A small waveform VAE, trained from scratch.
Model: 2.96M parameters, waveform 16khz input, encoder arch mobilenet_v2, encoder norm batchnorm, decoder widths [24, 48, 96, 192, 192, 192].
Data: trained on notes from a synthesiser with random patches, 78125 training examples, 4.8 epochs.
Rows from block 6 of the encoder of a small waveform VAE, named by matrix and row number. Rows with one number belong to one channel. Each number is 50 + 15 x the weight over its row's rms, rounded and kept within 0 to 99. All counts start at 0.
After each channel's rows are labels from the 100 clips, of 14976, where the channel reaches its highest value: "strongest on" is what is common among them. Only what is clearly more common there than usual is listed. The data: notes from a synthesiser with random patches.
# convs0: expand pointwise conv (encoder.blocks.6.convs.0.weight, 384x128x1), inputs 0-127
# convs1: depthwise width-3 conv (encoder.blocks.6.convs.1.weight, 384x1x3, trained with AdamW), a 3 kernel
# convs2: project pointwise conv (encoder.blocks.6.convs.2.weight, 128x384x1, transposed), outputs 0-127

convs0.154:59 37 43 09 40 48 37 60 55 63 59 44 43 79 56 57 28 44 72 67 58 75 45 32 57 16 50 59 50 47 53 82 51 46 57 56 36 54 25 45 22 40 68 13 38 54 87 52 47 27 54 71 61 56 46 22 39 57 70 46 43 46 47 44 49 42 26 30 48 60 78 61 63 76 36 55 31 44 30 58 06 32 63 30 50 41 43 42 64 77 38 49 52 33 33 40 67 53 56 56 49 53 42 32 65 47 40 46 26 62 58 23 62 54 65 51 44 49 41 51 40 32 55 48 49 37 55 51
convs1.154:75 53 56
convs2.154:41 73 56 71 66 55 33 61 57 70 43 64 62 34 57 55 54 46 47 45 47 65 49 55 38 37 50 31 90 62 49 50 82 40 62 26 62 49 90 56 45 55 49 65 65 53 42 51 67 56 32 28 14 64 35 67 39 88 45 68 51 45 50 25 63 68 57 44 48 77 32 55 75 80 50 42 57 57 48 52 58 52 51 37 38 63 56 48 77 39 56 58 61 74 30 44 45 37 67 54 62 46 49 34 57 21 45 53 22 24 55 37 70 76 78 61 56 53 57 74 77 59 49 57 40 56 58 42
strongest on: drive; noise; narrow pulse

convs0.232:45 61 53 14 71 74 46 52 35 49 48 54 44 69 50 12 42 48 58 47 40 29 59 47 52 67 46 47 49 68 42 72 45 41 34 59 60 59 14 47 45 58 54 61 36 65 14 44 86 68 53 58 20 38 38 72 50 48 62 53 47 45 39 67 47 42 58 56 36 23 62 52 82 78 51 57 33 38 42 38 53 47 46 52 30 43 67 25 66 41 46 67 44 57 63 59 61 45 30 48 66 25 44 78 64 80 50 34 47 35 34 36 26 31 55 28 49 35 50 63 36 35 53 39 31 53 19 38
convs1.232:35 44 30
convs2.232:46 43 55 65 75 59 61 62 40 38 52 43 76 45 62 49 53 45 50 39 00 36 59 60 37 52 40 34 50 42 46 39 37 52 54 50 39 45 51 33 50 56 31 35 43 56 58 42 38 43 58 46 23 31 27 46 41 19 57 56 35 23 40 47 37 50 72 08 57 38 22 46 71 55 51 49 43 58 53 52 44 57 45 51 50 41 54 61 75 25 74 77 30 38 38 36 66 36 37 41 24 29 62 66 57 48 52 29 46 44 45 45 20 49 20 43 57 27 41 92 50 50 71 16 40 60 50 72
strongest on: bass register; high-pass

convs0.354:40 64 52 26 65 56 40 50 58 57 40 41 29 60 56 23 32 45 22 54 33 33 42 36 40 36 58 44 66 60 38 48 67 44 62 77 32 26 22 59 41 26 77 27 57 66 38 45 33 71 49 59 67 23 48 39 28 34 48 31 50 47 47 55 65 21 31 69 37 66 60 62 76 46 30 36 47 51 18 47 42 67 46 55 49 81 40 33 56 60 39 78 68 36 37 69 52 39 45 63 46 41 18 56 41 61 54 59 76 38 23 63 61 35 58 46 40 46 35 40 56 49 36 28 26 69 46 53
convs1.354:41 41 73
convs2.354:18 41 48 66 36 77 21 44 39 35 42 38 68 41 42 54 43 43 29 72 61 58 54 27 48 54 62 63 60 57 47 46 51 67 64 25 61 50 33 49 11 50 54 40 49 60 60 70 31 57 61 51 69 63 77 43 64 53 33 77 36 44 38 74 64 61 57 84 61 72 27 20 30 46 46 58 55 38 59 39 46 55 68 51 44 32 46 62 57 81 57 81 59 71 71 38 39 62 43 32 75 27 56 58 45 59 46 31 38 34 39 79 58 49 43 47 38 55 37 65 56 70 71 65 41 40 60 67
strongest on: drive; gate; noise

convs0.375:52 64 65 26 50 28 55 58 52 41 19 60 59 55 30 80 64 38 59 51 29 57 40 44 59 37 56 43 35 42 48 29 44 51 50 32 45 62 57 42 60 66 51 66 68 57 58 60 51 33 52 36 39 51 44 45 71 64 44 48 36 54 37 67 18 51 12 24 51 59 56 78 65 26 71 50 51 61 69 55 59 53 63 25 42 94 50 46 19 38 51 60 75 73 48 23 51 44 47 41 52 87 76 47 35 62 68 31 68 66 54 40 53 60 18 50 60 56 39 56 58 70 27 36 63 65 50 51
convs1.375:58 74 56
convs2.375:59 34 41 45 71 73 60 71 53 39 99 68 33 37 78 38 59 35 42 43 68 31 57 32 40 54 47 72 67 58 46 36 72 53 40 48 45 36 65 43 74 44 68 49 65 43 57 47 67 63 27 52 42 18 38 46 30 58 43 49 64 45 69 33 79 35 75 43 54 44 59 58 44 45 62 36 53 63 55 53 53 51 82 42 33 55 41 33 18 46 60 64 32 66 29 62 40 24 43 78 59 47 46 53 57 46 13 56 39 41 46 72 51 37 54 18 51 58 71 49 38 69 53 47 43 45 75 54
strongest on: bass register; harmonic FM

convs0.367:41 54 77 26 51 44 41 64 38 42 48 34 54 28 38 51 55 35 41 52 62 62 44 63 35 53 29 30 62 43 43 57 64 45 64 44 84 57 62 45 55 71 60 73 50 47 73 16 46 38 62 42 79 56 60 49 66 61 27 49 36 73 59 80 51 60 25 59 73 52 46 48 42 45 41 48 33 92 29 46 44 37 60 43 69 64 58 47 35 58 67 72 45 43 62 25 68 36 47 44 65 69 67 67 64 24 54 72 46 56 64 36 44 67 44 43 44 47 05 53 57 61 51 10 66 39 48 40
convs1.367:63 59 70
convs2.367:60 20 36 59 28 42 54 72 60 64 27 43 66 41 68 24 41 56 78 34 29 61 40 50 66 33 60 54 44 26 52 43 31 33 41 63 55 37 59 44 42 75 35 73 27 47 45 61 24 43 49 67 42 52 54 37 53 36 47 62 42 62 35 60 22 64 51 12 66 60 47 63 53 40 47 43 55 53 57 34 54 36 54 61 50 53 70 78 92 57 68 31 55 89 60 47 55 39 80 30 31 38 53 46 70 45 40 54 60 45 44 36 42 51 61 47 83 58 35 46 68 54 73 26 57 44 66 32
strongest on: bass register; triangle

convs0.166:72 64 51 78 64 56 56 61 27 37 39 37 39 62 48 40 38 57 42 68 61 67 33 58 47 58 57 51 44 41 70 46 52 72 36 72 81 13 41 63 24 75 34 41 47 44 63 29 66 74 44 53 33 74 35 36 66 23 38 62 52 81 62 68 48 73 52 54 60 47 52 64 68 32 33 26 61 33 49 47 37 61 44 51 23 24 51 29 40 49 78 45 39 61 57 64 43 37 60 39 35 49 35 52 62 68 61 36 44 40 63 56 85 58 57 78 49 73 40 50 51 60 43 32 54 41 79 42
convs1.166:24 50 50
convs2.166:48 33 44 32 41 60 51 38 57 55 39 40 59 54 40 69 58 54 70 51 36 42 39 55 69 58 71 51 65 34 38 61 18 54 41 60 46 41 66 64 40 72 53 32 75 71 56 41 39 58 41 49 31 68 26 58 58 41 43 33 49 44 50 61 29 71 44 86 89 45 35 33 39 66 48 69 46 37 61 70 46 44 29 44 49 42 42 87 60 24 64 64 50 44 36 44 67 40 56 57 54 61 36 31 54 52 46 52 59 53 65 21 47 67 46 66 79 83 50 64 52 20 86 58 19 38 24 52
strongest on: noise

convs0.238:60 54 58 55 46 55 75 55 61 63 20 39 40 26 49 63 43 43 43 56 60 43 26 80 46 59 44 38 43 59 67 41 35 60 64 40 69 10 46 53 80 63 48 57 40 45 36 42 80 38 33 64 52 39 26 69 63 53 24 45 35 72 59 59 54 59 56 53 82 21 20 39 71 56 77 56 52 50 28 55 62 47 61 23 53 58 36 31 26 35 73 35 53 61 45 53 45 77 66 52 61 54 71 68 76 64 73 48 50 35 36 37 35 43 57 65 38 35 67 52 39 38 47 62 49 20 49 59
convs1.238:32 34 40
convs2.238:48 40 16 79 38 67 55 44 65 41 49 62 34 82 41 43 39 48 43 61 63 62 39 42 55 58 50 26 56 28 42 53 59 65 58 75 31 68 54 31 25 64 50 48 74 57 50 47 71 64 49 54 57 44 47 75 25 35 41 48 46 79 63 19 38 62 13 53 55 28 41 41 39 69 39 28 45 30 39 50 59 48 32 50 46 79 49 63 32 30 56 60 60 45 27 50 46 47 72 38 52 53 38 58 46 81 45 42 69 58 38 47 63 46 53 34 62 79 53 75 51 26 62 53 51 60 23 88
strongest on: noise

convs0.113:23 50 52 45 69 35 35 85 34 63 56 44 45 39 60 49 59 39 31 31 28 59 65 56 84 86 64 44 63 59 47 34 37 36 63 39 61 60 62 45 41 49 64 44 70 41 61 56 71 50 51 33 56 36 66 35 65 73 78 65 55 43 70 37 47 36 66 58 39 39 39 47 57 46 22 59 18 51 38 51 51 62 69 44 59 67 43 55 41 54 66 45 76 53 67 75 43 28 35 65 35 45 43 62 31 49 34 68 39 42 60 87 55 25 66 32 49 66 63 45 51 46 58 25 19 80 34 36
convs1.113:34 62 34
convs2.113:38 60 42 58 59 65 53 67 32 64 38 56 60 33 49 52 52 44 71 60 28 41 61 26 67 24 19 49 66 07 67 63 79 55 38 43 24 70 50 48 69 77 17 61 60 66 49 51 42 67 41 71 33 45 37 36 23 48 57 34 35 55 48 50 39 54 66 30 72 46 33 70 37 59 52 66 71 64 41 30 57 48 36 23 45 58 32 38 77 45 47 55 48 80 32 69 44 35 48 41 41 48 76 38 52 29 60 30 42 52 54 54 48 46 41 49 29 48 43 74 47 43 59 34 38 47 71 23
strongest on: drive; pluck

convs0.275:81 52 48 31 56 33 57 50 39 18 20 52 66 54 48 87 72 68 74 15 52 39 60 44 55 42 59 30 50 39 64 53 55 55 36 53 50 62 42 49 39 60 19 51 46 40 55 65 39 56 44 44 29 41 61 41 38 59 64 35 41 39 52 46 34 37 57 52 52 60 72 65 29 45 46 29 51 35 43 49 60 44 54 13 41 51 45 60 41 47 27 72 55 92 45 30 52 56 76 56 34 29 42 65 30 49 49 28 83 65 65 56 50 59 24 72 59 59 43 54 66 42 37 92 65 54 60 41
convs1.275:70 66 55
convs2.275:38 64 70 61 45 29 59 29 31 38 66 61 31 25 49 49 43 50 55 37 61 75 58 59 44 58 38 74 54 38 43 58 56 74 70 51 22 47 67 43 65 58 71 34 63 47 46 20 64 45 41 24 68 37 55 63 48 53 55 33 59 85 55 38 58 65 28 49 60 48 67 66 69 62 72 44 47 64 75 66 53 39 73 61 80 49 79 53 51 50 58 53 61 57 42 77 44 13 38 26 76 65 61 53 40 53 09 54 39 47 40 58 37 47 55 24 73 56 58 31 44 58 57 53 47 78 58 51
strongest on: bass register; harmonic FM

convs0.244:62 46 60 47 49 55 46 41 69 53 48 59 59 36 60 55 39 37 79 44 77 86 41 70 47 11 30 35 60 70 55 42 71 42 72 47 88 47 43 52 65 50 38 44 64 41 72 29 59 37 55 55 39 48 42 55 49 31 33 52 27 59 52 43 58 34 50 78 66 44 30 29 32 69 61 35 73 48 50 48 65 59 51 60 56 61 36 49 44 48 42 57 16 46 47 38 47 27 81 29 66 55 42 70 58 40 35 25 80 27 62 61 59 53 69 63 57 49 35 47 63 35 37 54 30 30 13 38
convs1.244:68 41 66
convs2.244:26 42 58 63 35 48 42 60 43 83 19 52 50 50 57 46 51 53 68 34 46 65 61 54 54 00 46 50 67 42 26 42 50 54 53 52 49 55 55 32 47 61 45 88 32 39 48 50 49 54 24 56 54 41 66 41 48 63 77 55 55 82 31 63 09 71 34 49 57 56 46 63 66 52 64 55 39 69 42 46 60 48 57 56 56 58 82 49 93 59 41 34 65 71 52 46 54 33 49 16 35 49 42 51 53 56 32 56 27 29 55 32 43 50 54 47 76 35 60 33 35 37 66 32 34 35 31 39
strongest on: bass register; low-pass

convs0.378:66 50 64 47 41 53 39 53 52 64 32 78 63 37 49 49 56 59 82 16 44 55 74 78 41 72 38 40 54 45 61 43 44 77 35 32 40 32 52 36 27 62 42 43 65 30 60 42 54 50 30 54 46 21 55 25 62 50 51 32 70 34 48 30 38 58 40 33 51 30 81 57 70 91 52 55 54 27 64 68 43 59 53 57 57 68 23 54 27 59 37 47 37 79 51 67 47 40 58 85 55 29 60 49 44 57 32 53 69 43 43 60 63 39 60 63 48 46 65 49 73 43 17 54 62 63 31 63
convs1.378:72 39 59
convs2.378:65 51 67 66 37 50 52 66 42 39 65 26 50 26 54 71 58 54 44 39 46 64 61 62 32 61 34 71 62 54 36 70 58 58 62 62 68 45 64 37 41 54 82 58 40 70 32 51 65 18 44 62 70 36 54 60 32 23 73 48 67 55 70 35 40 43 55 35 38 48 45 38 48 50 39 64 35 70 86 53 71 59 76 60 68 77 45 52 51 31 50 43 30 68 28 56 51 30 58 57 56 57 55 57 71 87 12 47 66 32 55 72 32 49 26 45 74 66 57 41 47 52 24 43 53 66 41 53
strongest on: bass register; low-pass